config.yaml
horizontal_flip: false
rotation_deg: 5
norm_position: "pre"
epochs: 13.3
weight_decay: 0.08
Rows from block 2, named by matrix and row number. Rows with one number belong to one neuron. Each number is 500 + 50 x the weight over the matrix's rms, rounded and kept within 0 to 999. All counts start at 0. Numbers have three digits each.
# gate: MLP gate (model.blocks.2.mlp.gate.weight, 1024x384), inputs 192-287
# fc1: MLP up (model.blocks.2.mlp.fc1.weight, 1024x384), inputs 192-287
# fc2: MLP down (model.blocks.2.mlp.fc2.weight, 384x1024, transposed), outputs 192-287
gate.23:624534396442480560513553564556461474443418522417626526545597465462434504541453484441414473480556384578490474502451546508493518521554520519478484480519492503388526461491564512500566569468358565443562488491654490438543534451542505538473489497420495528591514457320518583540421363493552408414
fc1.23:521451639485407450574495469485568480626476541489474494589499457485483596588505463557460515465444587552489442471589495568547457497494555438562551512355562503461430436511426553632475409469512447568517417517378510526431488610452458444566608528487601541368449576654455418478676548476442491556
fc2.23:593446609519336603535515512652567463508455500489444364497595436523422413384485571521456544442414445643548423532551568513585506406514444402482544348489621489439506427519442447533530543498516469539472457520429377461452542429500509521433562453483490529563529570585359562409481465488623432527
gate.24:561531498515469576559505494387516384448571443490581635404366532429563532354513462518501476576586452470501508439526577525575355567535535493529478547459354414456441490661439508522455526463473436435471483520522467488592480534366505387511455542466498570547436484493522411473507573476546451436
fc1.24:583436484456586574500530667566530623566511552445543435407459529487463566556502573530465521419482420410577564628521474457506600481509485609467493520475528555551492432565464538414504492468418460573461470536455347503469454428465466517462631461557477563528483421508485605458501482540519547456
fc2.24:436466564456455485488523501445462405608512552516518475482515538560561562481448444485523402482516573490567406519517412414573627565533482526448462469440492491552528528470531459375413477435453433467550565512553600478442449518418429628392499449610551563473444567572535493542485542558553514443
gate.25:380432503481453508469440536554436410500562472548511554478467557455461508481438530486618482456512485530610498462419552542490545494511480507625507476505540545525459425540451539445520491420418477574442459509509461495520562465436492590559431462502485542562507546512547514457402533545503534414
fc1.25:576464480517466560508525516504420469527481495463491441459524462564521484476500528546393523540407574497460543494456469411490568489483481448509557530584529474518511480466496443538529506507484465453467477441454559481482476479495495526540489449566519532520521517471525503493467545486527432494
fc2.25:473457559512491585462431504500428447598452584392471507454460498431434533518437499502571421523547484514597512516503540519440498409526527517462514503569547538530523550508482516510466563562483520526451529523527458389535537494484469551484532432470582481501545556620542499553489551433407521473
gate.26:428514526498500547491512457526505512499486544513513527496474476448438482498547433548484515476472532508522586495423558525470543449500492601523525503536551492547496492452531485471549497550493534480548580536461526485559470464514541476478486441524479519505476520510575571457518526501511447481
fc1.26:465557456500461474481552513491510483577483472521523450465479468539460415502442538475463469468513493519493451492500473490488543512542525434484521567462498502491572630508496492540521490552500478463474539486517482457572425410482507475501490496498401498472488470482452455484446477518503475469
fc2.26:491519512517485518505469478528496534498473502445495506472507553434465585558531469517462527533441528471525491583465594518583508519510490449449517429513451510521510531503524469526470488487557484505514524489519507443491497496465465472507523470541484514516449534541494443479480433513506497561
gate.27:466575526435484518532575511475575491421506490482384566461526455553587457498492515538489606547482490527523486411495468494503509415488591538551484533553472529504478493517482514441495523474518477479490487511486498521388518509507574529586498492448428508460527508578532574492513482559508389497
fc1.27:416485454503553500402517530424486542416468496531423440546472526517494561491536478456467570549531516468548497530455492449475501503539484459494449562470593512499482559428528493450511561524473574479403416534474448414501537514545516450545402535491364536523555450492444525470550479435545491498
fc2.27:488520422480501545538558442541476473519529513575504442541609531552607397583505433455525477477482631536472463400506524481481571494497469554427481471485496531508525442464518457485532516483479517546443573519544461455509348516566453541561553426485528550531441505460550471548504517551548464448
gate.28:491485510455521469555459509458550548671508454398508452478440504542462448539498395593436572508516427603460464531506614544563508510559459498586453517532471464462425489417484444488497587514420555558468493437493398447553475480551610421497415510498431533504523573441553490512469463525425414513
fc1.28:485505554612574483539566437592506463527515574460506465466449511512560530504485446505484492499588506634423442500579459464469497510509480498516519524437517475485480499421526432547449469472539524494470481453470589484415503502553478480477514506520454546484529578449528487411447556431406548618
fc2.28:520525528504453548552587519530430581464493604565436545476571512496509632564560512519519475511488496576540433377504533438506440509540433508532381533585506511537485584591495421543464484505471488442459480531516484541504566514430581416552492460528445645518501455473534528491473504463472479452
gate.29:517468467570567576557460626556463580554511532563529511489469575537512418518524521482618414559563493438425484534484504416522458563412512495471481483518443425523473473521497497461576514459413565470527546524437518518506444477484453508567445506487528419474571563628554483545482598499510478510
fc1.29:530499478562533473550394653568444568592401515541543503445414512583517500462551506511467497479557511429478495500547473491473465476490435482478551495470500567490442492430444418469520536498405452459485519469576541646450523508606470470499510522501545472598561537613492520517390489518515450557
fc2.29:422645472541492385469444576452577512543461652507386450497425479506506608592516518500523459438380532520588507465604463510486587510480493531427446493483494480531548514490539451504616568400519554519616536490515401476538456504480494549526386488455520496503412452585413520467485453506446597524
gate.30:509471546487486497470501489549506567449511477516557480626502518437564374541469498455456542499471575481559483420528435486501504550529507481522459506545451552473503532502612513457471556481530498443426459458520416517514491490541491441536514521550531483497455445491590426583484453493514458434
fc1.30:487480503550544453495467448516534489437433429509456512551458561495572480516492556543501440540475513470480445475489516548467574487584520488435492556510487541487492538490580562477527553539460527475506504525456489479505520491547430456391418483537457393515543407536488541479478435495484575530
fc2.30:553478545459508489475473452490451529593503551522495531468583516490566508510454561474500498512547451503474474461554497527467505466524492509532413445430476471521559493459558495492492619423530526528537452488470538442511434498444527501565564444537531449487495534501448465522499489516460478498
gate.31:544464510497496480418573461566573515451446453513496513547498515482517459445523478437579415598553578508495494538436466504504426429462496502456451548454541497499482511547513475440459482496505443605468434472494473419476512402449623572450522543534462565518410445559521464436491460466481463483
fc1.31:471493525422470475448497446570522557468463505496496488527511429510569493476457456504522396522505535527470394483499459492452505496571472469461456567458514519496468506462532456459498568450463440614460500450532499525497455489510571545500469553531521525587578505597496437524489450470484418500
fc2.31:534483500519550516522477518491451480577549460485519537480471491463493499380493468517464483558544488420562461431461589442483516512470437513515583621563391479455470466476482511515439519399475550552477498470417507444564432440564454521535406402551483540528592428513522475524518455570502492442
gate.32:486455502492479497504474589429538413532523563534522518519513494456558475411555551552483447565486504535470539496530514456491513506525551470486533455494494477595499475483553478440564486532536513484537486518447498504486486495536478495443487464468556522497473546486573458511411470492562473519
fc1.32:557452533433457569498486504476449503477485486467547498478481555510426541493511537497489511481534529551485453465487521521486492503494502552529536522460481498460389515486546494553441482485434429422444540519465529501446529494493519510487541517535525520504505583507537513449552473489440478491
fc2.32:468514510487477562485554465538596478415501543551507481555510490469472470491472488530496550566561485503512472544552564515417557475489466516503437453504526485490545520476475457496452480564552524445506469503476476505563539432490478480492570528427539583432475539499486524462530523453508537452
gate.33:501545520539473550589566428543447475495539535477485459476587521531438502564527449484498505528514518552552530500492469484568437496525595448560499529427541476438499462542583572519539544431516582557525508513441513491520524513516479396542447506461451520522574436540551532526514457470466515490
fc1.33:550531499485496505523476519366530523489526452494486483486569590494478475503496553531464537539532416486510558438548428549542504360445600483505512445508516508469469515605573490501447517498541503472608490483579479487547521571508531485460397494548529506487504509497477524469497507506428489443
fc2.33:444454507463497523496515495497507527497464552450505463507483497487530486487610436582491502532598557461460480440425460522519508520466506523529499539484443523436475509477497448441482492410533538524559527500380462469516507458377383482477566419482521499527460516478467535454512527513529489422
gate.34:500490517449573603479522497490530467586534479537536543508517581420582568449569463416568473517530462493409618404559525541608553493551517434525413505532563495454408519504493511511521487458541537489495500467448485539505462518479481431463553421422451469571474535573557567555547506535427410472
fc1.34:433409431537484408543529559569409543411499559515480497529482535533489505553440538546483497425455478514549418473468556574497514530548410547488524512541451466517563499495463552499480556561411420523477495504464493507511482511565546555499509548632528537458520586484489522438454501585577572557
fc2.34:363460415544533632543481576450546502491549457647435457460437565463565428367530434545456475519418458495487624548487495537504485489443509507481539425480500498546464522535505433519425430577474474503432437588527371447464529517507478437474498529441539595496441495521575466408584484456543499524
gate.35:447474548509563593456552583397490495529493573502577587382524493470531469455605520459575434449429503536511530551489458483535483553646501465412562461564470588390518594577568547507534599509537532394550475391411411589500595464518561444537458520609439418528406510525566438570466406596511454537
fc1.35:546534450533499614478529465586483504449568470528438485572511519449583469585421424441431531478420534523491632446469534492401357545503492560437505515573520470511600553430613491574426577508385500458516481566537675486512501507503418625410578433403439458494543529500448557469460525459514528524
fc2.35:504532500451516401485469516411501467559539518480486643512428519539509503518495457471521484612326586555419372469433519632391414601577512456445547460403531575530441489466465560491525394406539413492473468479454455388493554488526575413372564495591587473422484547544615523539500483435556516442
gate.36:593484473514487648541482467525511465499446530411459495685441479454483458493457517684538425448552595489572529609425400517409582457534488422368497579499647533509508405525586436568536584396373411518363406431631456576423448614524545501610508512568591427422447502525567567492597601538591523599
fc1.36:449475500547481450439480561433426541561462535410407438386504435476490593417524447506487579511488456559604545483582546540631370641428518611492431490509419526530565495481436600424453437455523516542573567601416386430562483369402498431446461548454507431502568457466414400558539431486467536516
fc2.36:487466484560519431517501590501505457425419501509483484545447503583437505552532472475458537387564537514395567457576460440561602551501491515514487439464555499446523583525521449501435622476591589490464520512496607457523455542453534493592511534484545530489461550486662459493479531456483418419
gate.37:570453504550532517552500502462536534510521426537452476472483447495478528546488514476491471537440582510483599515552463478513484436503441537486442531551440469536538496445447491541479537516518540476526469570463469566478515454546519442584531426443478490488501469493512468530572496484482579484
fc1.37:451475426439482539600445496488510473497437563504526504521579457445440514516518487526471477453494537476469494503464514448493511547497480514587531549491523429543496501471548471558515509500444498509504477543536586449463529502445499467462452470500596503526523509562447484493510454504556477597
fc2.37:504521510535467509516477497499504522363457520525489474507466507460474498518534520553513465520439469457520545408522467521430485489437506428483524490557430505495498537472475492523556471535496497586475501582517586476453563429505560529486446493471499469501445522550487506428457488458507526483
gate.38:469526391495517484533500558573511531459479509523579488556432520481490423405516499500496508498500461525490480575532517458367505520543567537532479543479411498583454516558514555466544495517420380550555478536506522505511536490448559546452618558413408553572464523468478498526454448504589513548
fc1.38:474530565518458526441541537570471472593494551463511498521418513560511594436511557473512427482479486531470508568499470470543458451561523424507404535521511489396512498503516498570509559543464536542444478452417433520484462434472514477503527445550476495537466476509544584521555543551523464490
fc2.38:478540513501512412472524501539478534445434520535420487425524511439479438501506477452506502521496522576563493564459457476442522419484551470497522429529502508584546491581494496518502573506473486487464444545479565536517472455410420519540475507410536465531461505570557533531415501491484513527
gate.39:549543423454477482405518516511562476433460494528504488490482504510544543502521549402488544617519540529513547428547557425559554510530538467506552541381473524536491531501596379557421420438591457514476491468489561496467527423537309536433566443491524538500506544487450566463584599586449497537
fc1.39:486304482494554485588512467535432430466417570435540468611588478533458447512544432402431488523566443535346558467546558516565506465534526441573496514398493553529575511573545434450349498454372500535535481602503462540489473523572481513487572455434486511478492499515510576550510518475448466435
fc2.39:513453544516470430504447610532526547444453431443536504521508494575472464441557552603454410389455472517546510515529539561488552511451559481548539501653467494545459494542476550482446475655490559496509535400614373432570446465603565538364520605601510493426427537554455506484622517481436450456
gate.40:509543524492549474547460580491419528566494516532495522487569472444517494506555480498533465581571368513561457456430503438432476515489416461456520481519505465513437450484469392509454516497443528469477444518507535505493464465516524522517577522426470550500530475490500492487466499442448537498
fc1.40:529458488540483498499528544522571476506476420462504513536519490548543428479459542539522448485477450450512509455453509538445462519513516459518486507501443525548414460513505504511493501522532459529473596423460553517512492548464535530482500434556449586518530544528511473532540494487530486573
fc2.40:484491457574535551466522506458549528552558542469481446536435482492511473606485513483482482457562513556559487481483493523470497594472562514518439518536514495562534516462465505490538546555539437493519553505538579527527548510551483469432446463499442471423562491519578540464506477509530465515
gate.41:502578606509502567527572482489476479591408564548498434467610475517521556485453467450452473420485482519507438542420488514489515535513503600473425470436492571438393481541482497487421448496445556460497497557454521491534470567456488509488533545426506503497520438522540475427481561504501403452
fc1.41:509553498473434507484520573453438483595442514533530480516467519509484530456473556492523516447530479530588556499471507422497448554520513413582529442462483525467489497556517453368486421424535466535476538537362451589487555423504494529465486554510421485436552528557492470552504515468534463559
fc2.41:515479494511451429512504554566515437506449485464516442513453432578462488583492472501439536482472515425463522524487532462570534458459535483524433492458609567461578455528492484572559431445499462547458399552610586443533521468490493422518458552419445321392560375495478496501535509477490441496
gate.42:444452439513538427468449484568520436360484531401440572624522463393416439482607506559506551470508577542525451491518451431417442502370480535515471473391457389566460502505432554477552587452444444510455453511438456501579570465562468418607470404469558411513593490476481515478435586572467441493
fc1.42:444473401594343492576503526581527490460506609621457457420519513443307509411514497624447495523484594410555548397417436407497514577437527540478461470492412519524497500582565552366514575487515500538520466556502546420480414539458539397578438483532444445608655451488516486644330693676554428555
fc2.42:708594440466671469639505526603512508449483496515643422500524505467580522535487608540463630473562542448371431497545495472430476355519599473443580537469490511482475511524486526510670518508540540431430461498566618531446521466661436551513547492518447389297583580451471454484461496525570494401
gate.43:488525437540481544491470539436463573531520490517534486500459504521523503481542531499531470527493494559500475467585505508474583474475483494512393479530434541508559447461479516529446548505502425429537466562475494530480496552487514531521545576517503454456496505526417505501510508491498477551
fc1.43:494537484451552501543502475531506481399485565607494549521463467366520559549490539544499532547543518525466529505493531510526531504527489473509494493451493419493465496475571531530557502444468540541474484507438486513450469498438511428477520584529461541521438506491542479570534508451499502492
fc2.43:505422487504528544467578519499517556459500445452432537475468557522545482507543432566517557512504507507570565442495531476466564414565517567482617566503580553454388501529504492462563491493479539560481594496509564471478484541497416422524551488522543543438493541399562476559531486515486420452
gate.44:535533491471501558569454506573448389485471510482492466401555554418522506487587429540479553504440558466470578506458553553482568454442505510525453387474564592527477439475520494496555491504425513536565398606489428530471420499443549476501494415506574493529429439561543498520517507485532514485
fc1.44:475631520429459500462544499525508429500548449509461443489540457452453549527444472436479547517471520430458598532489440462521562499454534421543524429534467483532431527512464425493425479523427493530457496580484491528452550497447474494547580478532500521512449555423519417502433560528502458504
fc2.44:498551494455539511500450527476548533515534444567470509444487497501519406484538521542463485514527448409605554486491534522452491456485541474512490452537404481468495558412506514485432490540538519492499503522529598561520410524552410581546580556448530474482542472466514455465475556533435468449
gate.45:522546538549453538532514437525483525584466524460456488554614537461477498468453545558536542478506524613499498468463435544553571498508521526442590553489473474566535561602505487574493578470515453489529492541484478542495491596470537541481527534459528464535585516479437576427596536642515538491
fc1.45:484459516453562500524423472518490572515465587464444489526522537468544460479449492589486433408538547478489556472508569534410483506489526490533551447390489553559526488578528533479465540567486461570618447512520485462507602477460504619458436446510521546509468529519493557504445575547536481506
fc2.45:455536500518474520530467482545459475425574496548572472515508489539473449512500539560515498441465529469522564394461512465540552502540548536494565530486491465540431502578557463457505446561501551544520440476456547527529492533413496483466457520383470567447562489582518537435458465522488491534
gate.46:534488519488512503414468494499506519482516525517488502547511482492476495615504439469493539484481521602468518464534479478466477451541505541604491499445516499431501527476444532509512503481519541489598474562526512550453445551553519571505493599485469490522474440583564525508530488530479437514
fc1.46:501563513596494476521502449508529548532553521468461472531498557487545428444501502496485493570550561393494410438460502482508479541539464554424480475477522559475493456480541515556492444511443435487552479505568486527490442451542479469528391517553554476527527527505489474439495564499446476509
fc2.46:462553560595654500477595491523398528506551493432529523495440548468515503468534513576504488487563485427523555407455564591498508461550486508420534442464488539525482537437574503462549470506509538509539449494533560453532482509499478471495480450409450472585522480503573443477478488569532496529
gate.47:584390512444444610396456561463426419566499464492454443478508488514591495530442419496449488502579530629512525613554460443570497476545557527358466680447457602529454462473499419531558535595562556521532535550467525468528459481535564381528478496492542482450473592477531542499571642426460550493
fc1.47:436533570488554458447542474448530454420487486484307486533472347507624503524378552470603457528376467580520509541530486587501473414620552559445478471587494478409503504513485525434367558468551392501526567513477560603520447509527448377624519488462488439435425587533541565369511419495440516453
fc2.47:538508550432486505506554421498445455452508547550376458506393445464469614548522521419500495459493495459397376535445461462436509525462582511525559518510507550535554559522557520559558488409481542504482418449472495568453426464569437588504616402447577571560493529522616391562538514449385594413
gate.48:514572483514491489508466511577452545518495368499430465659507394407503541435392434503554504526607561661563483428424558551442556570515420589516581481478464494487557414453483500531497559459531551504563559555428558550465451491578423485468591508511576454437470611464564538505509628521473512489
fc1.48:646349487563518446522463624492579455440472545597459451480494511598526400554460520485486466547476509474519512432537511505467454447555541497593550511482598464578537524516486558469460436624415469524537505470543493637506568455371496511512441603422610426474485428592529528466440531498488553400
fc2.48:431557452502395488535484592520614479474559368416529523508488491477478508538586449549495562581465524572448547529424468439499602526489452450473491519580539451484541467539516419489530498571461527519533440472588508526560630578447491496442525494477422449499438459514509487430509497488565451559
gate.49:495572460467485468572479625514546544443442481510589499498442507578525459517389567514518446459456482520457554443440477476523574525540551432599493474474452538553313536591445514468557473506569448498431547474487421504511494425456534567615459499528526480504472470512537444450538468485506560485
fc1.49:516469544547493498497460563509453441478461518438533667477538482674444428479416528446467485506415568553395432476609519490385437518620513500506473452543457503527474456488536504459484459510490454615463509524495483425498429483534472561485474552462502580484480427487526482484534537506411484619
fc2.49:455502600569473452492499489549526423492536535450491572565490507451433478521513532448470504536436523445440516545478439462438465544508482591416397410429351525414452540516491494557485577530517439528504520474496447547471569476483552548491503493606469449461548542524411501552486504487398546540
gate.50:529507475512485468587480521544566406437459525514506564501495539434590502505453510582462400470479499500536511492592519579427507511466447548407415495493525494515565548577505574508486493526492531578443543567556543514483527647422461457493511507554441452527479392523590479517479531530490519497
fc1.50:550484467594495473522512527499524525520519494527548497543533479572507514565532520504559431528485520472439552419481391580502486500529516580553556529591523444482632472625495398474481562534422558621424494547479477528497448487465439463519596566647426572537564402534574403505519427472534450454
fc2.50:421500549415494452467608436510530464442543631477471557499585535540474452460518507452599513505545453532503437549434470493480441446534491401521458528489481585487510500515439530443518464599506439443494540544492495532505513522575575518547536518500510551541334528514486585421480534628546539482
gate.51:469568507494512546504427470505522470579483474514471492525454496538522479459425412550505371478487593642391516498446503542436630543528516460518566454480536563531458508532505470546487456517563516544484533512472481586605501494478525576483525460431534552596476462465494454473565545472444458543
fc1.51:491491559467474468476494477506378450508518438588475502551376490428557374551541425528405481413477532480599514534497465519477476477530587418520429531505546442617404509432471515459449394537563539474500564501531524464514442532485449500543525468438548520485509449430517539542434509447455427514
fc2.51:541495471503566551562458588472461584493435550589522511498574552522492504464573485559625522504454481501521590554539500582363571482508451421493549465534449547484499448542530536492536504513477510530536529534582431571515633519495465515492561472627434493543404542445577478502481522474514443532
gate.52:535597566536569524474398484471464480533477500460495483513518541485430451488566502511569439418514535476455476508411444434498476528481486518487482446535478542468486504466513465575507452469527508474520530510509485466536493495510506551518512507416503421405545459521487522433495499510521526528
fc1.52:535458506455502582493457481500484429501519393475545521487520599484505567417516456496511477447456501508561519524437481457515463462503517488501589457599512431464513513566543453480492437566491434549524522537559568548464507458457572535526488574499528540447533472426458480510522516474456536498
fc2.52:506496473461535484493575507540575427427529413550551505468519438509543485491514485548482513442456546456503525570389477490454489552489492513523572435484517546415437510518538527539524393475497471466477521517500487491440477455494560512495527461475477525474522461473477456520607431527615600484
gate.53:587554425466528565441457461444484527375440537455489581429476538451399556532483462630438539535543594491447498468461397500445464504495555438603528498552473563602527493495505473526581548550549553489479394527435446517511561536485496483524486526523439497573494576556648468582458526490544546615
fc1.53:534437346500513536481403564512474513428451539521476502396474551376463538406508472592442620533603583569494511405523462467423494525467568474618525431406422488540525460419493456537613523505505401544402462510457408490509643505492473500411517532526518577595502540491592517526523591471433474595
fc2.53:474467419455519479477433584484459519598483516603624395594422488534479552506419398424597408565418550500502600553506494467428544440433491461505527517486455552515458492527498456449352646383487602423360528637507432486548552403473506389537511475495515522482411495510419480479502504575479517521
gate.54:399480492553501542479447569458510458481485543564499554490532451469451532454571471526338532562484533483524445575500435501429512594490440487459556477508535457522475539469554519562456464449488520535536552446391575497530553552434578524583470501450459515485422534601528556469436481505516487592
fc1.54:520603441392497537460402541422548505563525488496500559475554527481445530484409570448557505431436494446474548517503512532498458437529455532468505473517546555448524516453453484405491525505500579487545561508540432501563490538518561551519597526504446455506513542488578509499463520576552425500
fc2.54:470472518466516348548508462516417558534512440556465539517504447474472411439559553595489425471528517442540599524517380567539502549536461530514484478593488572535623506513533499551490418524524549481415502544404528493534527442477405553457466392538463556506464474466528516418460521530578544548
gate.55:523541457524520472522508602588514458408419499523523474546411448536578573502596515458499495485427502565534520483509560517440516512495532549491461498482497554451544524483533453521504510543416495441532507524458494473491508466546400461520512552469560544452468403484560498445460527525527472527
fc1.55:477479472455559486497445514481522446500452440488573531502518556506514480550491482444429442554498511494558488487468551575416537513508409502570505512439516497574529542596519516479501521552426544499536465510541431484524483460505510516500558509457580568502472443514558477425538422414528546517
fc2.55:558504538509433537533523497520614623574544518455543622550529478478406487504469528408495533554491495451535547458468437486433603510465482544537521566525462503501498531515571475447473493488498500508470421449502543531464467519459587512525495530494409585520595506479526478533431439511611553459
gate.56:450552493507455554451470463580449571525491497512547547513418513514543536498484505505497482567489507501434537526517516523469518516536441490517525506494518490462532507504487538544494485480383480506480455548475512512484535528524523564439470538475478521519518504444554472507530483470529500506
fc1.56:563543529543412513535470538476493483480478506559430510500474487494485503492522494580425532537515508510531569500514485515538476488567522495472498472563456524512514509467496511475535501484587506450501547463525530471487399493514449476526518398502620491425477482541414520469409518490580570533
fc2.56:473482488475449602481478464543444518546462476545559464511549531526459506466531465521498474472473496527530441547538537435590569517524480455515459498562568464438468482512482523463510510507484544544498524545455564514499517506510439566508482521503478567469541556510565521476525520498429462569
gate.57:524427490490429519491539509494438561567486576419537499485546535487515437526489478461483573486540486499439481467545463475454547442516521553464508476510535469544485560471471480501501538470486498552484475538577477513431381495437484523569525518440584539450491511479440412509469438542396425594
fc1.57:446539529477513522475531523480555495508516472537505484482534457442490449468471508530487445446573466478580545474532560484512521486403514441507493545507501497508428483534513557576555477516518511506523536459435562472578585580511492464456487426557500477506510527588513575447651490503477602530
fc2.57:549444550518425564437499533491506587584403463471489559550591442485563513493553491448524556514585515499477407535456546529529515497437494510502462510535535529554523454570495492529400429505447541556433574478597542488487492523556493463526503510539462491511521502562530487477491486535460563461
gate.58:508503442545369508402545529475558479628490484570533462558499476517510554480483477571556503516543608528511448479417493541430370574510430448395477476451632466433583479560514385491611525520446482480542514454539555516504544483575488540446518630521446414465504523549547482522526400493498606500
fc1.58:540498559508479486402539515460553551567582553463575467529491515514477498561526505537523562458449508596476419514533533557425346578456434391463405464431590392523543504482598477564529495427444425477559492429518596448538495464524470490396550569466449453504469467544548493491477450398499595530
fc2.58:460472557503567449453582562562579411593502483425444551497488429437485509567465495512431520519561507469437479479571516490562482385393468500456473685431561512508426532514450508446434576475487575443588507486623479523498500468522446551550500532534451461459441532534494494469413410577476567526
gate.59:469491470497458444540471574516467481491608509488419574508474471501514515543590513501530538517495521530462495379505364536521542467469547556587450469536526491536549465423486582437534526481519566496552512580534432428519485506505446556460457600555476451487564521586544513346498480508444420553
fc1.59:507502587592429485469473542437472547510473471481475561575559509490444551560590513485627558424524487432452469515484556510431391481486492563416500517446452544403529514450510478502427466482425472547490458471432462610568478541427464484508575514460525456470497534424429544528516527591404528496
fc2.59:614489420411603559533476481380461455399484483407521503511392527468539458545445491582462425504487477633442475425508518499446511579509488547568490457625506527468535480454571566422412587594464543451417568544572550532539629444530423563533513484596519502452553528521486477476459483519559522544
gate.60:573547499523497552492528582458551458480526486383460517511489486458526536528559475506528507449456489429446453538425541541558483491515523444558491423522512561413421513477514497608532442497454514495428456473469492481565585532582487459464530561566505593549531493451491532459493530537501568478
fc1.60:502530523511495483491428622495518450587503492536467452488458424408485456462520487546559477484469508516462403517477483565484497473470520500525558530536502471429483447445577543565513482443409460539556474525433466462544568487433487438510478521533489441463572533399475538470366594437509496531
fc2.60:521522466509554496539476574507471596452526366479501515473518525461452566490434480478574405559623509529547461377503544488511544474504545477519520496460435479515598460499467484445478512506500510607556490522536519539504544440612458479470500459468511486514394509510482523523472575433460530515
gate.61:587493467460542542497528532577434493557495392508599419511476543478504493399492585524491452473516535439504446487366499472450488441499433481543532491522504550449560493557524410555500460504448512496593442382507423582461571530550491462490554440486511519484495488481595498444508534591521527555
fc1.61:468455484505484499540501428498506575463505554532530468551542474478522555567543453558479522465533504510496502472471439489480412508504470570462504465479556447482460493447492472531478505516517433581475502544562465519531515487425474468483537579487468509574563453469523491514493527513474454502
fc2.61:500526537489527573548464516443488573539512500519603580439466525514566501531487492459485511557490477515485427428515507469552533447470530487505488398534467521497566575530528565476471408430498506500510411521420584556493444481458440511521494515478532558527431507474478442489531513492532544475
gate.62:430440472486497639420546471562462577511552526493455497422408537396440512503545448467473595511449529535557563387559360530523485521568530449467513530418604455545346476532502558525522376527408536489474516452478494372485414504447442563436429559521699496511482568473453559444530612427585556469
fc1.62:359516473453524555483592467513525576632402491511460493436569584458480454528444479547499494441457503485588507436583365509523569549440476558526528539558532486566472539629620549578485471533487527423493570514403498475392409564512564408578557535502510522503544515425481418501456448535577554449
fc2.62:556574502444442458533440591477673352511538704516597463497521506568413465395467567399508473505451455382424495577411607547525582438528462511468593530424511458444446521557426439608560440490485396460432529468535611543529561505463452452531569461445444510429536451477413506503486497624489394503
gate.63:496548538494488468536528478523589463577499476494486492460450543445463517481540520540536535491479483520519479452456434430498426424496445408527431538536539547476504481478443468585511394429379532458477494427510572520479483495365469460512498477592530433533514510530519508500606438430482584537
fc1.63:580561501548465456505539453494446534441478478500486453537468541460521508502524479532564541478616418441538490492553546428549502462549548438578472462480468470472517534618464509520423567506394481496583458552522500568449504513453519527594504509603456493462526518500451536538481554515504457490
fc2.63:490538541452506470542479517516507550483518467533448422481552505520507456532461534501565502522506418549485449394480511504426515483492470536545489524423437447477581509440471545625497416624518573475394463458496496604467492491515412500479529479501494491438419478512499540556539533511489511470
gate.64:487497552499524521422482539499380447492564456561496587459507486526505483493447412406554508557474517508516540523520521624526510423523504498477489485540485554582538446510506442559637476472459390525488537509415591505386559493590526491516480574535359521422653479566407520370473627523398598554
fc1.64:496526537506496542459544530465414585502555452488381632536607418470454489521465551420512460574440443583529581501531506591505525470559491522563431546492476520511590485540485488520638485457410480477431538565492557536364518506524523527506468538553482508430564431525487580507498622482463566462
fc2.64:490525513579446523470493516512475505494574502535431523446442482579475412450511449568513547479423498528458494454440546515590588419332530472514566547571569469524440542530491554524452509470491503550560474469604469504530527495525523446440514568311539518382542515544398550443510516522500592517
gate.65:424493448541479452551525549517404454530514469465529508531393551432574490559497495577516463502447567481569567406493548524484512491403430466455483487571550471520412451485490500500532529481471464585446525504421466426508501490570534455487434554500487576508518428535497503487517476462583469450
fc1.65:499532544511476513446405623476521480539557500460499538561482445471547488615501533563513441513430478478521521534554509601475562438500583526479485478463563438472575427553419444475537438515566456516403526508486540510522466506416573426498469570539492440433513478544528543565556445514553493579
fc2.65:468431483498538466472512517499482485564567509521501516593526481561466479379499487495503483479486451596486496535539442505527474488495462508559474410460540474508555444489485457514463537479485458484549502553453526416469535536479554470504508500543496535515562552483448543501543457549450448522
gate.66:575457594417529581415510404556525435455572427492400483557445459455415469436597497492542509532517469524432556512496524501468610456609408434548461507522469514579550570497449600494536365486531460545440547504493537429469609509458600409644388532578499513527534539444580432468515458612491542608
fc1.66:520465460382495514489597435627493460503522415431462521576522470488450528524551537535524519501645501491477566518477609626485658432546404542496505525501444529556469551546419607491527414436458491453513496564531492498460551537504555493470348530494468622500530615433485386490484559671531632528
fc2.66:554500452574421342606523430435549438383417440509515491547466500581519542601473459483419527507583546611562483493488401532534591541433525483525599387448481534462448551593419493596472470647505470663465508545493495402587571437558482601501524496519558520516404495513505571476487537465460449570
gate.67:507534547534482463496501468475466483538602475431526584570563522457479543438464432558479527498429473584544510501509594603487407633518498466569459518559554450549376443491473578527451561400474654563513496496543432328367511442479544492483471515494520544534485652464538517438535570477457466518
fc1.67:366479513347359536418575519573602532569479506435475585513453545498440622368483539550528517560453563554448587381610494536594508563434429342458479590440472510385430501535640500484517448509490531489566537543546440502424518464616537474482465519493542471441461491489399501341506564356531471609
fc2.67:482500419525704490515515518557475405496376494499460515556522361517464384572569486407459392560418490625411525423554490524585543542543567526492311537543608500499569534510461517445434512550504454483514543505640479562494610478569499534534492389479489586527502533513460443503543438438547523522